From a checkpoint of a small image classifier.
Model: 1.99M parameters, 24-pixel images, arch vit, norm layernorm_no_bias, activation swiglu, width 128.
Training: muon at rate 0.0087, 9200 steps, batches of 256.
Rows from block 9 of a small image classifier, named by matrix and row number. Rows with one number belong to one neuron. Each number is 500 + 50 x the weight over its row's rms, rounded and kept within 0 to 999. All counts start at 0. Numbers have three digits each.
After each neuron's rows are labels from the 100 images, of 14848, where the neuron reaches its largest size: "patch colour" is the nearest of a few named colours to the mean colour under the peak; "lies over" is the class under the peak. Only what is clearly more common there than usual is listed. The data: drawn small creatures on textured ground. In brackets: how many of the 100, against the usual share in percent.
# gate: MLP gate (model.blocks.9.mlp.gate.weight, 256x128), inputs 0-127
# fc1: MLP up (model.blocks.9.mlp.fc1.weight, 256x128), inputs 0-127
# fc2: MLP down (model.blocks.9.mlp.fc2.weight, 128x256, transposed), outputs 0-127

gate.95:461465501558536503449503506423468501446450484355498454506437476577485465554519514455468522465483654605588534575449558487602464469508545509523484446506504522544484549491541532499550529523504524465557503437534440577489483491446540429550485570555450518589535537571517447359512534502531538560532511555564489527506428543418389538551485500412491496519459471466534464417543564449499431452550
fc1.95:489410477521468598464466494425494530539389532378519487504425533500475479472513513426525545468449547625601594601493500431564535462500598483533540457436534516481442525523557467449495479567415579481433545502474548508506490498498536449558584478528462467491525497567481505416480536491525536618472550564525464477551453578448372525574454490434482512536484466461551517426482529475461450477525
fc2.95:576534506546505426551534492590537457560449549562547496484534532451434592595519530503433395483488437485489483475461470448516561469500474517474480506483503470518445389480531461407383497467534463466516467452449509503480498376429565514418539563576477499583500489454508633586501501533396504433477554540495521431470484431476504475456604466541479553501556601484538475552543471511547552552468
patch colour: white (85 vs 17.7)
lies over: body (74 vs 11.6)

gate.214:428498399462489545479566533438463510460542516506471567441435411517553469480517503533482426534404378492492522524555520515486473446642489482440579480502441471515593451503453510483561482455497511479379539549431485511483455505574608416440514516488578509536559531474525473495510474401501459459580486392511490498530449514527540551557527451512498499458429498494503587552487552518549565476643
fc1.214:518507561491473516499445476504579425538545554521529458538425481488520512519559587539397473430454464561515477479511545507476507512534605547507565435430510463446477598525631586466494554501529458467506400503443565570588482485510585449449442443370435597437426520477503501505528461453493523432452550488567414536480484488567554465453482413567427531516472496542442514512515460491534527550562
fc2.214:519465495514469553445534578586544548489413508539447535564532483440426445484481520447524581489462472447553488547395495528433588498407440512498532537467585618583510457431505466611466483458500566483470523477562456456502463553392412470474514484546517478568531533486535516524433462484542511566524433488482523491497428458480356489536522591569561528604560517508478577463535480519488419488509
patch colour: grey (89 vs 52.5)
lies over: body (41 vs 11.6); limb or head (27 vs 1.9)

gate.74:541428508513491600445509545541499459550455503408513525543539466481514473569597535462522528506482478507395534472467622463479493443474467517514459429538548434442540519585453457552542593442484521414438570460511487457468496466442503532515491484500543574495489463619480551492509451442541502452570496469390417458526459643418468554526535544441498544503543543496490492515469536486608390474585
fc1.74:459457435486492602563551444495530487502539632515456523425528500466518521507532500480472426474520439409440536516492534441538502436489495562476576451534445416434534476551469436511591455495620469486419521563571533524532407492572566430483572473532459546521433509557541521399473434463479491569520537492414483483507382520491553549515545479523500618562492531473420498554435472432558480510526
fc2.74:515502458483522565491491491510544531491424494512534462553472582361460500483608510454524420542524544543539450475555496531515527397507438428449523555382506560508510542496511545570588568632418480460531480464512501479512534472462477523453527527486523430542481462515516404479484533440542542569516401512489542557490477590467495398483458582473432527431475511426482495480514575447406455631486
patch colour: grey (99 vs 52.5)
lies over: body (79 vs 11.6)

gate.123:404482504441478466449552526531559425489497536465482527524426541567529470570521575455564534501568400602542504562488506465535506495478457562601403528554513645444512488528594526459512435435460586417459503548430487488459494509460560410578495509513490506405493483578524421529483431503474484578438447563476492480494541526480525437446431467489510467480500508439565508497609485485414553460534
fc1.123:547485445503534509593382546494535572528508459505543454527575470417515480460510474516455489502392595452424483525514520445404471473502548456452551454488437421619506529557453475567450547591490427592493481516530493521440486445562411619459462456560499443569476472455481561501507611491495445413544533463489481508539557431527509492509514538459562512512443555596461463540500470542575521544453
fc2.123:540507514531473471588498593496525583528516507506455439556538424415552559455501380498502480443442524389450451502515468534432485436543589419477597529445492477542556622583466482514570480419544498473527532499524578490541547424447486512442378529473541542531579496387474533477548509515417469491488504401514494449496480467570449526470498523558492439503470448610507545507464563505503480449518
patch colour: white (92 vs 17.7)
lies over: body (99 vs 11.6)

gate.108:460536436540609586484539528596546530485503531520506520556509497403497506445489473526560570467485489574414525570509617502579529518458587497451474474528492524444436507513475544472400489554472475475586438548461518531476418562500474439532491427581581438481432487468505489442456478472456496508419420547542592516573508450489478479602553521504449436488547484528659470470571454462529516469540
fc1.108:524472473508535622505590487521577519595514567470561616525518522512571522467528468535532449443517483584435419550498521492519441426491570525526399420460405503463518492518437480531443439511530420490569425523430569502505499580468596411466490357555477481447508537557497547438501466442426499473501495501509548484530518502548571502563529476492501565487421531409590477517477500471554551442498
fc2.108:498556472565558518549447462443508574506519439562468472417477546452454466550418494446495449425596453470505545479485581459484577511481565435503539552521474573530558495505551530484412513521400575501432480497442466505548503470549460533580450453522481555579466408523511560526499492548486600449525484435495586440511598508396486478526466471416481437507525412530487547507502510355502596527558
patch colour: white (98 vs 17.7)
lies over: body (98 vs 11.6)

gate.141:482536498574475444562400491488463528594480418465518491585524607499609457495513415433469469461509508538539475528578503454546496500487496483553483563549571395436539449509443463593622443518485566429478459548517616515533511429484552449523474513594495536540468490522470464460506445469434531619418520548437480455400479608511515476473451573459536490472502471496502575526496503496543486439507
fc1.141:475506431534509498477416511500486551567533414513553522508492521466560418557586378436435510445531541507556536463515533561460512526582517523567560528516599399468484530523414540590545506539469493457563438464499577485509502467463482480480461476547445505462491483526485542462475449603499573600494469552476491512371422588408502417507566466488517532483584514535492616425508449456514541537563
fc2.141:526400526510468508449485461579551532535548461453570542435455452516490659497435545543554454460634549441425515469508509562489462446548553538434522502464575490493508435485487528479468491528513511551483519393434371554459525563434455544463492502482474541535518407579592496520428510551522425561556530482512523540572502398452412491517531467488533505539538518502589480415532579519475496525514
patch colour: grey (100 vs 52.5)
lies over: body (89 vs 11.6)

gate.133:498560505504566584558562461487591550446534454543439530574455489488461450457536498445598449484496574526513483588439580550515528451495482408523584480463474510555505408478576403489555423561558533440487498550432433555491440532520466534568435469403464496512581495426437480545548474402470585423490535545459479447547552455610507552459483543430533476484530444477510448468493445472527481503555
fc1.133:506491484617514466479526611497402440527446496425488467450495486507515517549498517573523544377512455525465533458454445448522518546436509461493559513567543474410531468499426609499499480398435538581459510421514515487512629459459600487496579484580507533470363465486523481447435503540568454570484568510480532562501540504499460458601497495545560513425494581541538449548528520449441512513502
fc2.133:512474475498479492531499573521494476489492552554453491484495574455462465521399501512591463554496536539514562549531588562475504486523514526531474486408508488579535531578586490549451493574429499434585515552482557489522443439541474504515418490346407512508543494472521501501506469391484585503412429504455564502597526508478538561420518528438469520388532449543409453462368508523519502575564
patch colour: white (58 vs 17.7)
lies over: body (73 vs 11.6)

gate.208:528544462475502480474566478525567559542572493467513501420474553525445500593556543455464477479567345443464615458522427449394448424458466460520489414504483419516496457496515557445473470501483534524506486465494502501538455446549514530430507441536442570544530511489598526514474571474362445549530494567527505557456510470486581428433582522516495478445538537546561498429610454519527397512478
fc1.208:474459512530469544576443560478463501457493529500471479528499445463608509435456495575428505425392560441513412545523486563581432491507530427546508523429562538584478410553506433552563575500535523396525498469556558488502538547492441474583467503432571409444508530585529498497579533485503505572514384448542490503588559545505491509560454474460463564500527516479412413549486584489522547451522
fc2.208:556453463444453495496491484512509503566546485480504462474494613474496577555616529503484526611437483497483524559557404563402382518437436526487555456518500492465441480477495523498478391505482485539483472536510437463543487500557481529509545588523493525442545564509526506390441561488542513467485533455513413513459526474593535415395502498480500476473608457444561484446493525656462608486486
patch colour: black (67 vs 29.8)
lies over: body (61 vs 11.6)

gate.3:534464404436464548529559409506569471531577579520530509413513527579511507475581528531568491506518393608481537479418514503501441486542389424501555483543538403508452518543469486483515479462557457509457439533530502419456458510498618458493464497545400459499520535547488565453474507445468432555526602571443429471578438451458508523433467432516557477520484513534412476477491503530509419464592
fc1.3:471539612475564409532419445503445461508441460573530475532443505486461554490465475519461526513560536507500468554452439420486448606483545536477466597483408591503545532381606576487369441494525535532520520483464496510496556516467458463503489500454503458490539501410413409510527537500487467557428486469533595497437598500508422530467488557403504512491500473480577466419575510526497540507421
fc2.3:520577541430578470470475477456538454475479571468478495405492457490456516570508471506557589473492437548487496481444503527557419531525439496532529430494510414496545568561489464413494521502494464444515408575470518492564507495542518531544540553575457436473510466465547594486502443464522511453637517499548532455508573342435615494494488503478490430570407452575509433523523598438530469537569
patch colour: white (40 vs 17.7)
lies over: body (67 vs 11.6)

gate.212:479451472434532441478606535486527530528448498584558528475540442631405464503492517526436551455574476468523537567564449593564471537500485464508449460550551560473468543561488544550443448547476506469468521511538457576472563524547492521437590428471511482460525521539522476417503562524498481523573450495484395429518496454438444472498439382460475390554486436460656498570543491492529476484483
fc1.212:508585523492515514610445496512478465464520480446511496530485580457591519542475537466499547554419535484411460441409509453453462471562555502489533563413490508558518496495525448447523630491544444596501452466509535433463514452435510457539433552454505513583461471445490486623506448475495512464472528549462586564442451480491555552518585630407502540395525571515395486513409482516496511485493
fc2.212:550422543514475507445568534569452648499488543530547448569543478505467523483431517441473537568510506443514521432513458585364549530467460448555488591490476446559437529475425596514505516440450507468515567433501479501450523534489486518585541495537481481445524500542414611385469547410499542595505498572451552467456520490474441453476484432612584459495441432477462471512501538475459485505493
patch colour: white (85 vs 17.7)
lies over: body (87 vs 11.6)

gate.44:471467542516474539546526532475499565411454587516477502499486635463501525460425466471453432595522437405547536548463424483517605413533477481502539596511502472490488550457420589555420470612403460369474517481505444490515504484549484509522518465572566545563521544439592487396509444426530431563465491477525539574539502448460536488532417519537536517539513506470517564512475556463478521469484
fc1.44:516482455450542474501446453533440486520585514372617565500513503467535634542489539541555494523464460534504526568599540471524491465499426504573485532492482536549522510538549535542508533466430444476499479560489435398592540490566546445483479430479521541521565497480447478510449584442432529500418518420576473426384624528463478453519561406483460508503523479521497579504498570454512503572576
fc2.44:360555430485485444552565499524481486441558499504593526514449497454606491491354526408485388501571458567513468483459431488569514534460571492499547495550409530498489528521442489441519530423466444566484486464512481528501531476518430621474537513486512542539490438536570430457535485562526483498517475541460566603578501574510604534550428498422476495524530473504496478541494404436492458567482
patch colour: white (42 vs 17.7)
lies over: body (48 vs 11.6)

gate.175:551453399532482480581476501485496472541425544527412484553486448494549560488525499448533448549515547550501541485599549548431482512409432523592503524496499536515533502470469445492592535478475476434443437481507560492486392417526457486534478426479449443488514542550523514447576553516528470469523439574597459518616394493490451542422525506482472497495583471530466531541468461581648433415433
fc1.175:565471583558498468482472531484480448490589489491511541448490551523515530458454505517439544456397359439399504481460430583563565538624559537401519429511405499522468476538451567461453479495423445478579532425516478541485576599508478535493529522452519542511542479507433457525443427518450453469433510541524610526515560555438491560548460497482550449466414549542531484444490473535446532561492
fc2.175:505561412412419618553517355485454490608551524429431431508535480516464482480603489504510513471505573495483516492585508543447518543482569504582501413469455481491565399515528523560556492442567574468426447471433539480550480422456474521586551440495425505576533457448465422510546554486461485491510435440534468547532466498500605469507454530475500467452581510584451539541524518523484477522489
patch colour: black (65 vs 29.8)
lies over: body (66 vs 11.6)

gate.206:473557558538546373545441529481544489469453451626418522538449458539488530476481559481438470492441533598449515489388403651570484536499405415455476543557492409496502549454539490565533529476530463456586570462481460572463470551430591493518459495490440533518545494480442499544460517503519570540491486505510554605496555517557469554505492495497488439432512543491479526414468477490519470405466
fc1.206:505512492441501540485562469518497550478458476401495437499609566457565413548480499556562522561466536340535542464592421476469490485556549476471527484617545575486542529527444552405520448493517545471430455485514511478389491448530502493506522480494523443489385430464495474476420467560552597491464466486473472469513388407458518467530479524497530514540495552538533403559544536563476597471507
fc2.206:556503417509433487420457446541442514554505571590448541427442535481507444429505558477535489487422492518491500540434494519481498467597554499437573540571546547453519577552521495537406499549429511555428524467567480445493559577488489496441509425463435556509484550482572572462546556472566496413440439580552422470491535481479493599577474515472545494463469515470500599449544371479509468420455
patch colour: grey (97 vs 52.5)
lies over: body (59 vs 11.6)

gate.172:546546511515529511450498422507535444574475519544500521488466505464460487478426497405434449455525553471503492498676462531505474485435502473493443545555596527468423490359490500555509360532493486393542463576520456451480467421508516463393430553464514532474574477529481455482486526461568534510548439497610522502470464509495467388487538508539411477552544402533496540561500537578504544482473
fc1.172:452427496567450527551469594516437552443551519488523421494470515449455530536589453522545519472521475519445471384458507490434521513564487525501500479466446512446595540568489513401481670492507572521525461452491519558509419543453500533560550421487506471489479530466497446500582456566472361447442552412432506526541500500508484563457465541472572474438465606554530499390506447510515456464539
fc2.172:491557478474405417532544503602423513453481551495526475526544419555500508532539590589517572456426611521471549563538466573432476485527475543560505490458547469501460498592549465525478506446508489524496448481423488498419570492499532499452570465434468581598419489564460470481461477399441570407538508468458504446519532572494503543477445552530506491496545565527512560534503567376561492418419
patch colour: white (40 vs 17.7)
lies over: body (38 vs 11.6)

gate.181:587501506507517502500439439595469389618476570490461548486545518487553637491477523479491434570486539535552434531605439445536452391446542543489450502434477476409535376492434457531494426490515488560626548513447475395558452472553509521538541528521480512545550486524449481465492540478555564511501395546542500465452493530496578541493482465459483441522549495451475571470541574497453519514526
fc1.181:453539530410419431476472508448560585428497515522507492474429476507526402484473494571461537433518426485501522485432541551511507519563518531478553515556466550625537624492556530450547476430396561488474549437526494560437587555510462457506443461482512542523517457449485504482455437524505441567471439474402567528502485519526482491405512448560596541441425581530517485525440372501481544415522
fc2.181:496463543485496510416504451522542382562493555515582468503481460466544542509476533559470443490418558591477459507497565622399486445513433516498478447488463503397496562580551499478504408501513512454540644505537514507479518357464571463577537518415500487567519498506500452468471535380515545415502453510486566463473566469513493531445525471485586483507561554545507544398498430527522499551456
patch colour: white (90 vs 17.7)
lies over: body (98 vs 11.6)

gate.111:480500419432477567559485536540498441450498530497474442447544539512443566501510544598444494428538496407541431493570492479425436429518481542530556540524503389404570342531597556553498502520555416534542423452487457568525528500461473480544544489541466497472473473542522569600467560477505440538555495434448506473474480512505377493501430504490529476527491541418570468480476482563574528455588
fc1.111:519478503524455443501523546524536539525460501504545574484431493487488452431569550501496475460541556570442587483504597552486526588439531496502387434537532555568448545445436531487591523542549491446493576552517532509489489505621502547467551476521511588582558501540550446509500425480562505506511490525601493525505467458509525456547524380535486461490465402646398504556566451403456488554456
fc2.111:500557521537521528467489495530523389494493547542463404530477470624461576537504415559514509528488433444550522535470509573474499381483546542503422528455516534455529462513491424440531613409521616477378432497492516483512535486471488473540489477471518438578422611539484447445476570467537526490559558593423570511534488532476442496452520553484521498581547476473528460494499459353473521476518
patch colour: grey (79 vs 52.5)
lies over: body (58 vs 11.6)

gate.231:424541532542581532575473518537525555467560522441433527479560496555531525475490421503423502420453502532429556571560517506413487441516471427488465465423490479447559477457550589511634465496470439600528465485491522490486561542456537412541500601548537569516527512514548519430492474551427506579513460517408509507452527530390536509470506493446550508561580526548553511377507440423519564567475
fc1.231:564557539475455515480519449462483468471485497510530528448503427483485514421429461559511532585639447499538502466467467454473483585478432529519525602421625472600499521541457519482519548443591497470591471471547398545477492537567406494488495497449433403494564457525501532489475456506536548419454478508474511507455458428556498475553469495505421565476442502489436428609625552557517526557517
fc2.231:436465460473522481539519496438479549475486494540484491654545504448453477540531503471481489440393584486420563468446518549451522458501386501488462445565460542545534469522473453530463471517511459531515412518534579476498468476626530498537531394460483472588375488478429426522470514433478549511548559522617473494524523535533586513525487618557521561527528549470531435491388487577468560487499
patch colour: grey (96 vs 52.5)
lies over: body (84 vs 11.6)

gate.194:459459503448498554475492564487621372505656495520537425522549438552477508522473537497525503472431472468469499455560566556430506528507562485460421562536438404470477506505506482472551485545484409527560534561468443505617406479505494420532529602389479503516529472449534486483434480522471502486445440543492441499484620560567501537579489512527587546491493532438498507435510533471478577527574
fc1.194:586488507542475440504440423491507455490336439523556596470467505428601464500486490557581453467502562520571496485516479479519532550494479467501517455411499522495465563457464568461436489441542554473575444499553551561429545518448556615447418448573505521448539458621477540557570529468516456483500566530543558471507465537515495436478548389451523441516507488582469531536439441496520593505483
fc2.194:502498464502423545459579467504631549500516590468542408557528498421469511421535564468488524539498469438504437589458555440504531536577541503527379530528577461554450403561583509503543504486524517474383469470502535502443440517511471410510479462488509441505504462565470550505432559510554559538440549499485444523513517453537563353512580532545465515399529521494494525520450508533430565411478
patch colour: grey (88 vs 52.5)
lies over: body (57 vs 11.6)

gate.8:539539548550493561558448562510456464526586446517553493436441489388489439522475572460396446567446434520533518497451508511453476448501533490526456502619516547417529517416556500569533444484391437454459571469498453531534459556563526459459527526488494500487563537514472467575479506455504454517500652606518502488471550475369489419549445439523438487455581474458553414489487478520543535467515
fc1.8:441478484451523507431484493605474553430480463573507454548489520570537450475397423484466485513481488619501507490516457485501538559486586470444427487617398591494443559447500420482468502501457429543514474553535469496525409514523598401473440529504565483414515489459545500502575545464544501505420506560514469466534523505535446558530572512547423537447436524522550461585436451562529378510466
fc2.8:559458449543502496515516420507415497555532568469399608549512439494488478523498478532527523493634530551552491450566426392535500528546384467480577482429533450561442457498510428498408488477624507488459503494456424472580528434428504463485453485516500485446500571458546543535487504506502568546463499467540570491528493491523571536493451469403470481560438601444619581483468479442519528511536
patch colour: white (60 vs 17.7)
lies over: body (47 vs 11.6)

gate.224:503537410424470429483533520568509541516426528438480491539522449587441492433443530497513487490497555491421436484563491590512512542522518521533509537483470473521493452478435472433526481557525481432498376442418526475510457497391436578404460472580436544514511496443577479490521633526521489452437454472602513478535566487513560539442470576482438460559390602440472503541506415555496508495572
fc1.224:478538542499565386478520514571535497516481454481457546581479502452344441525493507481467460525493525533414519530434385491497488515490617454466460528455466468489513460496479465523587439484564537430625506522605553461549482531507455509462420535512477588507449405475513498549496453465553426446510495460472442546462467588470554470485535504476399577489618474526523531481525516494573507434609
fc2.224:519508527460567531536500498478480500433587508546499477512512473542441481524550607475439542507451487544454565555481562482496503500478534434560550436403548558483447542501492555421533565478431470565491540474501537481512523509511480354459559431534557437521436472644497589481422346487506541501508582504511588482450439481525540452495608502525520472484436383515496532513531468381528517500475
patch colour: grey (92 vs 52.5)
lies over: body (68 vs 11.6)